From a checkpoint of a small contrastive audio-text model: encoder patch size [8, 8].
Rows from block 5 of the text encoder, named by matrix and row number. Each number is 128 + 32 x the weight over its row's rms, rounded and kept within 0 to 255. All counts start at 0. Numbers have three digits each. After the name is the row's rms in percent of the matrix's.
# qkv: attention query, key and value (stacked) (text_encoder.blocks.5.attn.qkv.weight, 720x256), inputs 172-255
qkv.183 094:119088093161110097119179141173089095127093151178133170156153156108084113126101123122142080091097134092153100152167168117087148177110092094158090163162134159128115129185077202137119142159161078147146174188167148162132145100073121119150187079107148128147
qkv.184 100:118141101156141172173122172133130149129162098188158077097087160109116103104105093168064100172153086176146056192128129161099175167090108087143111092122120093134162160076108091091102130182151147100148116093177164130114152183107096132171134126158148141185
qkv.185 097:176141081172162115161129109086151159101118095120142124103094131158191174112151137163151110135141142092117078124125128146094164167084060100150111136170177094129140115151183060142148092157079106146187075088171125137183095181090074117155061178146134133161
qkv.186 097:125120115130090138135141123154161181153128103093136117185102127155139142190093182084172124075087160154167135103096113103189106102096068096161130153130101103150122085126094110187083123086110129093155151104096145120104097119091111125163123170068160165070
qkv.187 111:190130110154172134145120155116124181074164128150130106105162117159155144156116129132114114159150163149135066190102110140091173111122144100141133097096145119163152177117124175081159126108113084144093107158138167111175118114115108076127113129205092141113
qkv.188 101:167101097104184115130133132120073133111113111168183084070178096159128142138167121157087170153163133182140071167159132138117118144169103162074139070098129152175108182128139112102117110122102118110087170176085152108195161135067103095103147106142118125128
qkv.189 092:085136101158123125134096118149121126120147089106104097087119079133092167181120139099160099084137075182110175085139151143133116152082143115165132094115177131120077118117183168126136125089176070125174163151149141108109093095195186181184104113124101153155
qkv.190 092:136183101115177104168121100116094147161109113159109181131179154176151184168172179100172172132102130135091093150172133117155125129154091127138148066163098124181110159108128123097179120116187120135129090187102111150156134072132124082087098091176123088138
qkv.191 103:091151118093121150151141087091104094101136128101154179174140102130077069134107166119187090135102102158135180130138081116178117154164151164105124198174087112104092077143132075162155120158143161180099142083105160132149112138149164167174146102117144160154
qkv.192 091:110097112148167186147142134203092168137124069074114065175165086141160099099139135074180143132167121169104143113135138069153122112150142164134097161162137149095048072144168131155099162187157113142129090114130086101145129100118163105103158154149122116163
qkv.193 105:080136129076123099083148146101111104153153174076098140151119078078074080076073104123134058085130151142118192101128084096083113172118128094165104113152068101087111064138103136147142067168098172112087116106135145119121181141189171146125156142119098082083
qkv.194 099:101101084148091200148172131175131153149113135127089098090162160166138087113157152087125145176183090181128155095175141101176171156077116117155089160122191118103126132122136104089167108110147167137097131071137150113117096099071113115111111132134134147112
qkv.195 099:108089184065135130124145104146083132091090132094092139158143114152096131139164179183191091155116107141101121108074127098060115134057091048087153168160063081099106136164071122107128151144119118160085106162104111129151126089162121132137146074115100106161
qkv.196 108:153136066164170167151129150157173177092129067184103068167156151178108124105087135083075157136182148152134092168139138123199097099157175132195123130114157127175173223156148152068134132162110117110123119140120185135171086114116048118140074120117145155116
qkv.197 107:042097177129134139080155097132079056167141163098073192080159146042167104116123095130116130116110129147141161141124184091159123157194098159160105143141173152091138110136135174111100108106114175111125182108084113138109138137084138159161125129115154077111
qkv.198 098:204166117081156105200118136127159180076148145101126079102168077128102136125138079153092176176151142100100111137107108147154126159139128109148094113080113107148121166113137166134088145110138122171179077159131105091175080180108120065109086119144096158139
qkv.199 099:140138131102169156082097110145153093147115118098112190068061104072184113075094156125046130145121147132130138107157127151146108154172118173184122126140114077098125095145146114176132132138106200112138123129087130088107100120146143161123064074114142109124
qkv.200 093:099178122067171147088179109111161097102165126113110144098104183116111127050137162177186105124138090130122129173131079155141126073093110160177150198177150052111085112096108109140162116166137085185095125150176125119121104086166157124122120128103078130115
qkv.201 102:161095096191148113184101125164133135147156123170177087127176192146163135152176091108116189109135109166099131095187114088188130180164154108173188118117152136136114162142175160157133162165106110073118101132145162133149129157071108056093120090096171133149
qkv.202 097:111192119087082096155163190155107192154088144126140101107081132105139128127128162121065079145076127156108098173118086152089112119165104086141101160111125060110110161114094073113132147109126132119146147090164074130124114174171157120163119156065189123111
qkv.203 105:077176114158162157108086138150178108129152138116105134094139110147170185093147108086086111114162137119131123068086057097182113180213126173152146101081149129182199153164116119177155088135082137083179159155176157115090152135146096091151122125146137151136
qkv.204 115:143167109182109124167091176095123112140110121184198107131118129181169182168161126081059165128116108178131093099145136153139126173161162120129151109133151134198161205154133116132168129156163135149170132139116189132163120108089074074085063162176142160163
qkv.205 097:160154132088102101141136104148092159141104150126149077143102079096089146125071182082119072180147138110136102139169095147139088124104120167087168166153078112094106163145032097202103151146087172158109101182159157158141132117184192075172119130145151142100
qkv.206 106:190116050163140153182143154124121181092142062142167123106133121195177123143130124139141158115133073140166148158152164134188144153091150170147123099094168222207123206092143167113137123123180074091157108117155155125196092112127075094140142154120094131170
qkv.207 109:150146091184170112128133130135131149162147102105143150085172116158170126171098080069133121121122101187153104110105151111175120116152144162140099057099178189115135138137150131119154184137170110143131144146129167148186097091145112073164145144118115116113
qkv.208 093:114138164127103142119089110113105171062128145112121177154099145110147185104150154176105093107160189135070127117167124095055095089121082086084114171141101111085100104183066132159119108137077091169082093167083122117117162190163152119129174118101093146149
qkv.209 098:093180125127084144127102170134134118131160147130085169094107080130114090134136175125182150178116159140114196112112091096126129091119140145096123103132155069127091081127089149120103089102078180099060116109110121176128112167178150148114168112143089176120
qkv.210 114:109153109153164125128113134063151108105106118181191114133168133151133193137138079078075154115146101150087122097134103116192080175094100155146144071135155149183182163158120146084116144098139127107153080107109121095138155109085080120126083117164093164106
qkv.211 102:116151078188109150109133102114176156110093134098086130079153164129147133164091056119118132129130132159144146108131172146144077115108165158167105086110169182146155195139169183111142160161139100155137134101159171144129110153080066148154091152129158105145
qkv.212 103:108160136098107180147104054166070106101132119090059152161156089112097127173161175114160130122152083148163140142132176159122193065081161123042152156139117148069121072160139093097078122179109091178097149163113085180111153092160202119135186100131144113140
qkv.213 110:162124113162102092158161160161106116150117109144157107112184141121150093160170087109112173104144112191181145133114170152157116124121181128170112081155126197161108195132126129075184104095173158079116143134121119120173116121092059101123117147161127117125
qkv.214 103:160126062148080139183127100095162195132164119140189081143170119175137118139089097123146112152165139193180118171171145102136140106099160111096174158095103210151105167146114187097154156095132062089150158129142151118162156094103103151166142176168146091138
qkv.215 103:117154141070113122083104115084138094131124153112105178118081088081154125103167151167104105135079165108092153098143064126111157095177111129121127102111134075122155063111118055173134083110127181175096137145123062107079173129169113156118161133132093169081
qkv.216 099:153144132067086143122076146152149177141142148146108122166149076173114110114184168147163100110178142105127139098111188178136172101099090116090104154092173158156136084126184111170090138121097120088135109102128161162139146150113168057166139099160131168137
qkv.217 111:136157163108137185090139092139116079174094173070105120114121094156121072159108128127171090130132121089122172073094083111125146123131078152082139155091106085132133128172136155146097137144122138131140152120095081105109118123200230172118146104096107111069
qkv.218 105:156137148093090138119127125123109149103089180082121113139109131123075082118132118154119153156151115142067193157083104161069148094107092138099172113091125091090101128138091132111101124113108154124094131092113124148086161080185225178134166082114069114089
qkv.219 098:066192148131079078120118135152138082121129176119132108168150179133138152117097182112082102129125121075133165095173083121086168163140137121169148167114124050081099088122118093142166100122118190105110149155166168094075152144119145144147093118090158185122
qkv.220 103:180121103189117081114113141118171132150121102127161083101154185109144188176129105101117157176134162187100076175146168117178157143123109157121186088151146153124173187123121189149120112154147108116114164148109112107137135099106100079127150112109122096141
qkv.221 108:164098185140107160109117103111078102093089166141097127173160100124086100161135128122119124151103157141113168134071131120125137066074111074078134156160129118093113103114145128175076099168102104182110082120132137194161111088152184203107109105158078124104
qkv.222 118:125109095174156089119129199121126109104130078200202161080157166148130170088146072093085178096153119132151090143115107094126082190158138116178178076094110113173161175095140142101128131116138133121125113137151151116175126131135051089145084135130118124154
qkv.223 098:131126171117126083133173155131140073090123154098164114144089108130152157063118146134105144121069150073161176156108165130113113125134145173097112128152051062088138080094103089134102073080089129114146184108124142084144167152155116176121143115075145114082
qkv.224 093:095159152128159146125127192080131106093135150102183156152062151116170173077162105157161105178187192073106164092166132116090163133161143108192152139103097078114123110157158140118156147148148164151156160118120121089121175132122142109130094145126098141130
qkv.225 100:121200172097114095162137105065183149116113108159105087132140143085108099088116142169093186153165127124112189162116080106093084119096131086155096111085103112113115141085091152108107103107146107134144113125107093090172176189171190126120148083079169175155
qkv.226 099:122143075153074096155114090129147129170149159108159079154174103131139140180142070057141138136137147150112055142180132128143125108164079175130123153142162149208172147116177099157127094071137092124168121124138183126151118173148081123150136134169130174140
qkv.227 097:131097140167156105146090126109184184151166125143154151133122112160166188088165121178097148115126145086097060151115073091143118124103108085110093129131145084088095124131149124092140100163095173106131121090116157155155119175088152118142121074137117161192
qkv.228 098:094150187130163138157130151089134108154102158135182148108114099096115183090121135117148118089157185089068159174081061163112142166154109120142135093088056057077120149093136061149170078137110172165100154127101127135156118098134111114146115150096126073086
qkv.229 098:077106151052133129091134131089165099095154184074152141136086141052154128054166148150076137157131129100135166109081081127144140169148087093163100136102064088071114134128059079177125154083065158117085143151067106097140120111181103100126089155081159131163
qkv.230 094:164118124124118125069152094133127091111140133138111102104137111166134092145124089100115124104147144170200139113180167155175150116124154097171135151142167151162128115163183166097147102153179172144076081152095099154077108116171151148180184115111129096136
qkv.231 108:118084147103108129160167100179110118135095171113080137152104079115092154146134177181199155159106102162138174134084145110090179097141098122127121196174142076069100066147150113091072086157162130142120107104140088158137084113191164173102190109145135159130
qkv.232 101:099135116072151105092138164081148063114138176130150179158086163079172149124117111111060102162112200162111094155144080160151060117130157143167106068149152153109144090120081137165128137082116112150177158138115121118106119109113143131170127084109183075127
qkv.233 101:182145051164127158154094102150181114123138137111141121121139170157175190163165147139167193131180151181128139180129173151160156095083143138109113102167199167123144194119163166061100192111141107122157146151173142116173118169120149083141109162127164176135
qkv.234 096:097139117111104160123145141062124147126084116128164134110076138147159146126155112110172170098166118146093176106152092099172085171114150140156124111076165152126139138145154144166081113107080166149187085046145183071101104158166169150130100101137174151097
qkv.235 113:079154123092145118096131116140118082157111171132068118137103121077064086092166151167163118117109124132141191090123116137123113077141117139058130185161093128112085046097135085166124104096145104105102125094093085126142121152168169187159137151125134146144
qkv.236 100:123116127094110118154113157051124110105096182119143174153109113123131179134159101158102099160079182115056057133098162156154163146139112076104154133075102104074094097129154104149170167195162101137098151163099142171126204090106146142139157099136118152141
qkv.237 097:099174186075120117160096148138130139142131131111162133166125141149061093146137148134131131122137141142088126121108146155070127093085101123090104110087106065098096137083117171129124074191100083171142091163100164097105126080163141184086100151079080170100
qkv.238 107:115101189061093145175150138173092130150102121109050101163098141089101071112127159113120074126124162093116159180152164115097158094130086136108125172142069059086124065106101146103070143123146126129051123102075138164138146135142205142119162115104162103166
qkv.239 104:128149188084164144110105100093124076152128160160123186097099121134071083094149127191103067111113162094114094120150065152102140113161102111158137109113136121072105083104073098175153147137110170144116128089141085114120129144171151181144104131077154156095
qkv.240 104:142180184097188158152155077147151122121153123150150070103107077093091144177119075159181102140172101153155146137136094172124078106115113130107138121163171103181148149138149124088063188114098113130168134136134118154157137137133048159093162115184121077164
qkv.241 094:167155103119135119176110137180084127179133128131135052132151109085120120168132128166157163157156173092142147109164199140104179088107154177171154117055173131137133111107072124124150127086141158103115178182098173155157141123120077160121145092083146132073
qkv.242 101:100153141098079142094113166071115113093097121151114112205092157111100114124150107120141102072127089166096186091147131132138163081142085121124096118154125165102099119169078125122103077170152159108104175111079135194155124131123151124111097107096140112057
qkv.243 106:134091155092106164159079117076104098094111154081131163127102153166140111122120193166088111164157058125129162068160131081149159092119106155175124157092083150125088133157129132151154066150185167174151169153117138109091144113077123119135097177121159134093
qkv.244 092:166177127145200150183202180157175118142098127115078093094084130138106162076144110137090147070183181169134081126150146085074109152130083108154140108156181144132092160089138102142136107089166144146153121156110110127173112142157081095108108131150113081146
qkv.245 098:163140107116073173160118098100150093138150149112152112159091109131060142123129118119162107096144058139123154094178079080125146078138107102080156197162072101096157095140129114175144083191090090139113118110035151153128138114066169116164070117095126181136
qkv.246 101:173157168162154116152192101190151148159122102099070139155130139108169126123081144109132085094119154167168109129160167167154126124107090177100094114164194106070136093158129136132084135058104155108120133131183148145156078136123080149172164146166158096139
qkv.247 106:163131154137061108138138108130118117094154093111097173155078161148096110093115169181087132122146127132120142150161164153172123132110096165101128170145060093128110143152084096172202127196125144111080131129115160138083119107068144108165137171085178185067
qkv.248 095:138125109140152053195166119091147096084097152125178103078122120069128167104089157130110164124155234127167108109108152144159115126112191102082133073131105131144111119163156126148212082110170181098138190186079154129152086180056166063136101101068155123126
qkv.249 101:083126184147122124102152118131146165165113062144077171158176113090162130117084163169143131104126151185172169093134100128087115112113104173115173106105131116158062126179146090100138101094144120141096140094121114101110118152117122101171190172108160136123
qkv.250 100:141117133120190126156146116116126094158160084181107075149135105115146078160113126140167170108170173182152085122096094127147153172094125093172109131151189133146181168088150163076131196124127109135125114172110094117091141098116082133109122115160123142091
qkv.251 104:135114146163139133163095164092108137095141089086141132174142127156164173146111142107122133149136103117144184094194080093112121161142081196116140179124127117133103060115130097102101120156148135125161174160094078116151107069091110157136154134069158141121
qkv.252 109:145137106130062152095111164107102132170104092089139126143131145150118153103134184136116146090084092095117146125146120080140133156112114097166110128121115168077131123167139102121116083130118146117107100089097124179154133105139169160156133103101140096128
qkv.253 102:106115149086172099110164140133136092083113143137183103068136103096162160117133093080180128128088171161097094184069148123121154124107152129102183059144123158106123126082173151142119154069089131066191126135123087126127083178170075101143200171188139107112
qkv.254 114:154120161152113157121099142127118132127135102101093136198147115175100134086085126125096097127152122120152189086178105112127191138080140182101140115148136128115082097104101135131145103191138134157098133113098090113160180072073191114112110137069108159122
qkv.255 095:193084166163073144148161180101169114162127084164180112186146135109127127083140143183127126059165169179114183099124145079157084130104113174093168138137135109145131124161128100154186094115173110086135130099132107079167157148091116093085074144087108125052
qkv.256 094:116169130093130110112107056103102161099159073161120068130127130071127094110120104171162175127167090146109108145125106114099122112125127100173112094174147120137110183147126107112103124056093117141208141164191099073121118087184088085139178094149113130152
qkv.257 113:151110113127119078173151112147137080107126177188115111068122111104140098168172084081166152141134144158108044128065145148085145148171117136149134085139155142107100168116150121125118200134096118100104084171174169095125119136126097160149115142186103147179
qkv.258 111:138100161141168136167143092155115127130086176112101132096182067105119104114133123138172129125124148136142098186089153115103116122175116113160164087151176097165101177105174131092094157092079133076116101144168141164133083151140089107148120128192105138178
qkv.259 105:187151155102096144110101155138113160152123133084163170198151132110093166095124130134122146092141084157154159106187174074117123122094138114152174176143095130089094075144153103130182058190152171187161160124102162116130188096106124098159116125084121144088
qkv.260 108:117103182118115141126136109189161169142089100139117114104141093083121130092142163187130124074135178116150121117106163193144157134126161153142104071095131096099159161125110122066084185054148089106140109133143157146097109104129052133087156143147070089114
qkv.261 108:077136093122125135151124147143144092138119154113158164116143131108078089127107152163131126109102149138096185174121092157116101097090103101083181128106043114105101132104138097187178145180111113185131133147058170155092125132149166106090100118111094158126
qkv.262 100:104085105144112076129136080177157136136090135130103175050102154142180117174129140116104149128120169162148071102109135096164061149173133133118145066084153186133128115116121138137085123096147080116105100144112119096106142115117078117086113081196142134196
qkv.263 115:134130150126095131126073157100166132086160125119100128203120127108124140076159132155084107158156065166101123136174131080146090147167081104169099157109075163087149127131122122148134061136091181155145166125067105163104171112068188155174088120119140158111
qkv.264 103:082118128070188129098121076141124137099115150132125090104169058104113105131158069102178157172113121138096133164122133154140089162110185087085167139111107143124172171107083145100079174091119079077111119127137103094132147144189100105158117079211146112137
qkv.265 101:131125139128116095134144150191104100110124121202100121092106107118172162130171147123133079179139182068170059164059136177088105190103118114112119130108153150152157132108154103111138177094081144105095157161093141140108113160102112148092111068141138143174
qkv.266 102:154173122103126153117114093139110081126134119121111083099158134106121088155170068125137099093171150106148045124106164158094075142190161073158164091143127158117122131135180109112147191116081094103125071098105157137139126149180093114106133148191110103208
qkv.267 108:111134145115116128079121090132105174169111135137128089138190094170100077136074119160167152156083097139123132141083163131063103091121137186104129083105129088151109180106108147146076120099135091129159131122183118149122141169185047148157127093137144146144
qkv.268 099:155101107121107092109146125085129187173084072122168119143163186157137098070097163123108146085097074139123170143122093142094158162114174160099154137157120147139096128137119117142127084128176159170100102091139109180138160127094177131121143177068095146154
qkv.269 107:128125178085141087171116127153137118151079095162134118135104095148137107118095143105188112092096181161173119108073097116161115136141142129132124120153207147122141158098170117112079107107115142152161149135148105181113147148174100147146189090194079074130
qkv.270 108:154114141158124159095101104084155176149127127136158190203108122180138177106142122168101101113109069146119144130165113127165120082077123160145152146159079149132104131135130157164153067197145170143141120116072138113168177125136173123134072149112122142123
qkv.271 104:171074120150129172174124136098159090112084143138087131173069180116149108113124128133082115148103121173142123090178173109144100127095114162126172128114087096090100106105071098188118071175107139137077113086094106136160103120113138154130096156056111174068
qkv.272 094:160136149165188094172093082074139146097174109114101114170160069130122132201164128113196140067145161186164121072123076143142126088111145099097150117140125122153123159151138086175067143096067164081171151087087116098119124152106138105096119127127076105159
qkv.273 100:119128126168116166092166089124138114126168156124087088066137178164099145152107111099139126154160123074079112151175119080078103137087146112102106124171055123057124136123119092100091166175164140128109065103177125146087146163166183093116161137105191120128
qkv.274 116:096164161167161138125178094142175098114131135154168111090121134084169114134139087130146133177128199101108062106114122163146138177172148124155144088141151168142103166139106099108119166064103082130124154127120141110096062141114073115114162090143115129157
qkv.275 096:156077083189121100184111163118121076092109134159122080123131119100164160126144115095122151164097148136162095116061145142149103175136106121123189150078114076124119168099175170151120143072145136098119093123162170118115106142122125106093087088177099097131
qkv.276 110:094184177070197142139159140148121100166158109125139058082184118098134138140089072097204092132155122161106123140127136148093149150140174107130130105148168164150155136145140102101063194061136138086163074099201093076143132109150102113096168175122172090170
qkv.277 100:178128077123165084138109172142116151088120133154161076119120087118146098142086106105087175093181130092135098122161159181082153116154168088138168052124159087197095158131179117124171109096158106149143118111067159130149124120092126158149162134129080101087
qkv.278 109:103147099105169131180160096128100101147103145117150085133181123143183119159100138161174097107148145097124068159139108117095126132167156128163108090082125154115167168117160142086103116057084078111187125099146106123101114194181083125137190144186114118128
qkv.279 104:121135161144146179120135128072111137127099099078158118206072152181142108104179116140154109154130061154126193126197106089122101171112079176140124120153072105096097112168084091138169087172159140135091111090063159139161128139086152162129086116055151147099
qkv.280 103:126169146138103142068099145146136111105105074111162133169112102125119132133108181152084158144120105178108137140170101062125114081157087178141134131139059122106123070151112152121150150163113116130101129139105126121114186090111142102132135112077182165109
qkv.281 108:174097130092111174165155155101096180121137118102113131181089135124135113085090141138107084067160130101135151132126119156164109146159135166091093120120132147118128131112131164170124114143191166168105131171043159106088157143107133131165091117041083171125
qkv.282 111:095118118130139150115137106167125118143170163129153131098163063063159092128093079088181139149160162101087116184103109148098126163167176082151156115110106099183122134089156141142148140048143092119132150146179138118133130185170093092120135171192081115201
qkv.283 098:100119062174074133111148122137138150152109178098139141114147146103122184089136154099068174109076138090152109127158103099088123096125081095165077147184097152157107147152122138143176091189135152180155127152127160135107147139148211145163076149058108100140
qkv.284 099:134095141103126150158095091128113144167058072118109127145137158148084109144092160148184162087173114156152183121167098113121143120152088196129097165103159122105081048142155154104075142093130127141124147116175084099133176101056104140117123186097109140068
qkv.285 109:118167172105157094136130094128144136115147081117145073060106110095163086112090127138121086096092176104104134157086152146090093168100145159112118071153198188164146180126107104124075176073080144061118090186209156139102098181139076125142202122116096075111
qkv.286 091:168086163082066123123080082088178160080171169141096105137145158185111159093104186143121161152152112190137119091141106146180056097128111107179115158114148135145170081136125123166108129099164182170098108104112125119188110132162080119100113167155149157168
qkv.287 095:117171082157104133135152088110143165153089171134121142143159103082111168085091085157141143142139048144104191090128162166157127123101124146151088177160134097103165098143127146181064125164141126109105137110072160092156144094120103087108164183102101120080
qkv.288 098:100161122134131121080161106147122136210121118104141114119107192175114136136141080169101136168115135113096099141165185154102201139132170125154177148084133111118091111162108071136163152154183165156091101114168153115091114156181105131124151153143105096154
qkv.289 103:118163162135159176072153166100111168111160139089164173147138179146121125109087141180119088125125113117147144100131166164138182175078104112158129091128068101142140113147090098194102139098185138157151086127115160154125159177161113163138145143096108185135
qkv.290 109:137091146129137115146161151092096128107096171075148165180145189164118119087088124106144137162140103169150160082194150169144166095101092123164213151058136104138105119128144101176096111095109136126145169167109098158175166163148116076090122116117109174126
qkv.291 100:119103110155119159084110116155160133138089127064140127139155157121091110156166121181135110094123161131091084096098134149115167103122141172121135155065149089115162157169108140182081153178174160114171094176114187122177174126127113078177180130170150156134
qkv.292 111:156150156160153103096107130101125134097134151178158097126123051070102149112136119123132125121140158146189144175104129125186092126197163131130113146129143169144196143104146150117191099140118118099133104128112152060087097115145154117165079102113094111080
qkv.293 095:175126081118138089177062116166114100105110151084150134066188151118167143143102084140098101157167117105138110174154101171160084085113112185153123127178140122181176144101125117069102177134088094071115173132092151165098141087111160152158105142148123102112
qkv.294 094:126094170093110116134177150134064160143094195097162186180103147067107144162107183139169059131082171150173188110137077146123158130107107103110089129087154148116138117093087120170094108156105113095154144101149095111111155132121135067098140106135200162115
qkv.295 097:211091130098100097180197130168150186092136096155096149116152171151145130170100090126173117107094175170163151148130163114097162099133102137088191097120181121115141171122167147115073187164069052131083120099168094128179095168090067151073156089117098101113
qkv.296 091:095134085091079091114123153151152123165078102091089126176155130192083167156158096104131112145203129154181168165126092108097110076096109155078093116119182114115077137092131105086123114129167143116143087115185093194141125157190104126091114090105123171117
qkv.297 104:133174125105160072128164110179162068110140113135109098089112096159162102102084098159076112154134154091143117157088148157127130140168152165138142145196127125151128123138160127143170144155143168081113172053169120139084088110159090166110136059079104107105
qkv.298 100:190100116114129142180154090098109176196118177112103133173126209151160142142087152148155075096127154124126149138146165115074165105110117132153175155127109122128062095086114097158124125118134099085110099165104083120099106171143154077095158137099147172148
qkv.299 096:094109125132142125095113137176161146087184102179149156116117073117118110114140130088082092090177187129153134123137062134127122121166110100160058132135119097187201115117144168115143160129142108131147126070126133078123080109155132089120157142152160105063
qkv.300 098:165118180156177112146153086129147125177067091122150162162096212156099080099171139159200090160125089145129091116118152182113161114127170134164188134120153142116112099124187131151117127170116072103137174141079102156113113152165130151165096131087159122182
qkv.301 097:178188145172171164130182105099145168168084123163103070100111196179121091119133107135165180154150109116115142132156164131102100153069123148153138141083069122192064123119102161177132093129112091141078159131148176158123121117142097084139156125125134129127
qkv.302 108:126165086104137146129114087139133144139126136151091135041103163148138091144076091182137168164105130100119114188106101129130110111107160128139091139158074155153147166177148092085163152106167108113168155068093151066068111130090160179167137090108149096081
qkv.303 094:119101134094164082139143153159176142111097130177141126173187186105188149105089136147116089108120156106123163096181114138059064076170088106154202096071114147127065144136177119091132157136072117124130181071127091126104146145148061087092154071110167159157
qkv.304 107:157131145173137093132134113137177067145148146181146157111127118131102172106097137096078164161176150108176119181132111092178144137150114163148080104182134143090193155151119149076163161123148118088158159089134130064108132162095149104164103107167092086122
qkv.305 104:083114121174117157119091080111139168124133136090174099160108149178082073090085116145127136126124143092072098073181185106119197078072140112185167136106093087107159062081093143131096101076158154116124101193100131114154099173102148100098152130136145217094
qkv.306 093:125091137159103111163099079104107169109152164080169172156108154161139129122165079117159142120133097123072139139095144118115138139098095159156178140104129151123135132087154165097134097096104132178113165170190112122133124146163147135149095173158104159125
qkv.307 102:123180145096158140110065104094114104126142118116109102110104056103176116131169098157113106171140176121177099109061081099127123150194125113101056128183175111159116152113087119123145149083139117089166143062150181121096105138153175158174082092090120119127
qkv.308 092:117162094134091156105132127157119145099143122148152158156090118149154181099077167110147170090161125095126153177076144070103157189148138178174083112176112125120104138118088116063137132117184132091097082088135126091100092146151116175113149073148055159068
qkv.309 099:051153159169171169055093106143157129091154128107138114087132100141124088145126153143082148111178146114134098180074163148162113089110132153127079108155156147084222171179119143164149114124121121155185144061154185053101067145149145101167076128147122083075
qkv.310 105:103132146107100102124079114120132157083172142175102151063113159125138124186131123179143084117180095084122109106147116177177113158175159165102104097172141088142204172107131172157162134103130151079148125062113167081081066164075162156171121077165085099128
qkv.311 109:128196130156092205055118125125128147172141099093165132130071216106103091138065127192122142122111152115156133105110172155104134172115142137126096129126121115110151137166099090170127080115151155197102088115173143122127089143076149143112168171168101161094
qkv.312 098:155112112101120090124159134131106150125151118107171153194119191095152059150137092171158136150106122122096125125145140164095197143061085160126145133057123146126150163163164136106119137177176080168115151103091158175113174149129160162101127183100092110121
qkv.313 106:090133159149105097077106147106172153150150077168143106100131190152096083069100146173127113154108133107140140103101165132066207138081126133110177121086066070094157084088129097154092100114183171183159131149145187126120095129112171151124179162169116164105
qkv.314 103:091165134181154184064124101095087138160151100160164148172135154102087112168116143158155098107146107117107156104148132178142217105129117118165154143084094131108101076130094142142149146174172117176104099108084143135090160155095150137175167166142072136088
qkv.315 099:137135150156097097125075091086124081110120158126132129081135050094128179148107167100114180173116101138095116138154125171116102113163148133165124153198117151077120156110145144116162152104136164153133096083099171091066140142099119162152152109140103125068
qkv.316 112:167139148102152123131088141171106120082165122140160125090093107090151109172099078110109140136149132146182140125071144121119110172158117134127057161174164150166198141140128128095188106151112131108167141058132166131068115127135132136160121097118083112096
qkv.317 098:157084135165173125086100119180133132142092135103188173177114149088104069132121102151135150105120113134097105120114149089073154167090081079168132135081065130144098096100097094137153128109113111123170097186098102149138175182078136116137097150144108164165
qkv.318 105:082061169165149154140173091131110119123100162086198136185124177123095169138102109148101171117098139134088091085128175103121121094087144150160156094065150124099091151086175136109112077151162157153115098154115165159180144149087145083150117169101098159086
qkv.319 099:081144101109124069160114136105134102118096103100149146115135084173087167074166134079148143147123109138169145147117075107154113148146135129131163095144150183138088063098130156114163157134147165156112136178083138129117135115171107109098075146115176167125
qkv.320 103:051109171102138082107097113113131146058118098171172137082144051157097131156162150080083179093139092138174167090104146135199128084147165123107067134191124161113187144133084165161145166133169176130102086115146093067156101120082166105139111108109155145118
qkv.321 103:066101116115063141095136146132052143104150097109129169151129157145050159190146113140160150071112137086092137118127151100172101085132140070091176182100090129088122065099150119097084137150165103130139146192131128085133190111094128090126144115139135207112
qkv.322 096:098149145177205152126110101091133153169141145076123153153118112173152151102122116092081155166112163119065174142159097121111121124087137147175182113050164151146118102162185156154113153143163104123101120111104172111143134128104077091150148127126097123157
qkv.323 112:148099116122130125152165147076099175150098102118111136176161193163096140106084107095136075106099114159076120088111112165152151093067119150119105106103122124124055131161126137109130128116096098169085085160142061159121142105142135079151161138086175191150
qkv.324 100:135147127115126111102134089124152156083152092110090087156160094125100132118137090120081206110178171066093106149121127095142135121140173096162086095145132148121180142149141139069106146122115134167158077162092207097139155075155111146136172081102146112103
qkv.325 097:182134098181093113152137108130163155154103145159111074117141170187093183087148205158167087123132156185090133159125064112137089090146090074085154113130140125174081154156124146157112154136107074167140133126160122208158147140143060130070165131148145106102
qkv.326 103:117073181162113153097202122083109153086065124098116192148129167118080168069097177100100105092107123157119120110179130103103112089057175133110162139104106099089060095144170077165065130103164111164099159152130110164169153160155122101070159126146195155165
qkv.327 106:154109108140093115141133100137101148161113109140179174171119163184120180107137135101119130094147102150127101151149100134111112137103089145165166166124137118164106127111106125117132114135158111110115144198135084139123132154129152153109141162092149188121
qkv.328 097:150133102150125120117154169139126084130117113158106120139158052171072185097184135071156178136120124146152128116115100141149075137090137104098117150178172155147097079087113154072071152093115148122075179138106120098172161109133191149145069090122178097159
qkv.329 101:129130150083084126129120142105090097081136148080161130140107113125116191180174172082142100160176139112159186092155104083136142099206098075139147113156124096143151117140100182130174098137084107155166111143154140057112134112150188102147079110139136116082
qkv.330 096:136143164155153076184131196143120115105109124094123095142173109152086172133129086133097177073113184074151094088158094145165139109191173072111109111105127113086095112157147147117138158109121089094154120102136141075112169084150122114104121092097099098137
qkv.331 096:142164090115128138155151101099159124109090113172088117092062135075112140157114127156078074114089195077169121099185092158141127166116183164099075119128155156159159128107074120066152098096090141152082178082134142075073104150146158110140100138093161131073
qkv.332 103:141119154137146135192063119085128151082134167131106133097109031108145107087181124107056197106150128156111135152120066076155076160165114142083075107162144175172175108125166177083145160121140147093121112084166134107122172072112182133152137173087135090150
qkv.333 104:109092068133158148157151161192130144087156166189080110051122084066147143169160113151063098121150108090146150124132075120134123157185128134125051131194169100096200126141125104138140124137151140107124131097163209054125120155162091123147124077111159094135
qkv.334 110:107127124147105109174186134126115166173128101100121114149142182103098103072136104144141099122063119202104084113183103101086094091097120106143117099071132123121056113110191133147143084120163121115090133140103071113179167162128076120160120178085164158148
qkv.335 103:118179109089153191130080135087108112140174146121088114117146103131165159177166071156064138167176154109131089090074173149187093170135132143085061110175068114122134177098106104094122171162120178132096139110128142111102122146107186154122077151099086090113
qkv.336 101:107152122183140109144112163152155126081179150117168084113170178109158169147125153082130095144149087128085093102122095089152093160068077093124142150080171141133140158100129146094152147150108168172069178089147140150177112108146135087162126116153090124101
qkv.337 098:170100121123082135151095132111164120168147167113088099169150146167133125116149136121113136125113113116071189098125111125126124098091128130107065181155076097101147181098183136085135100105112114171149082117178179155102158103132157183134123135122134120153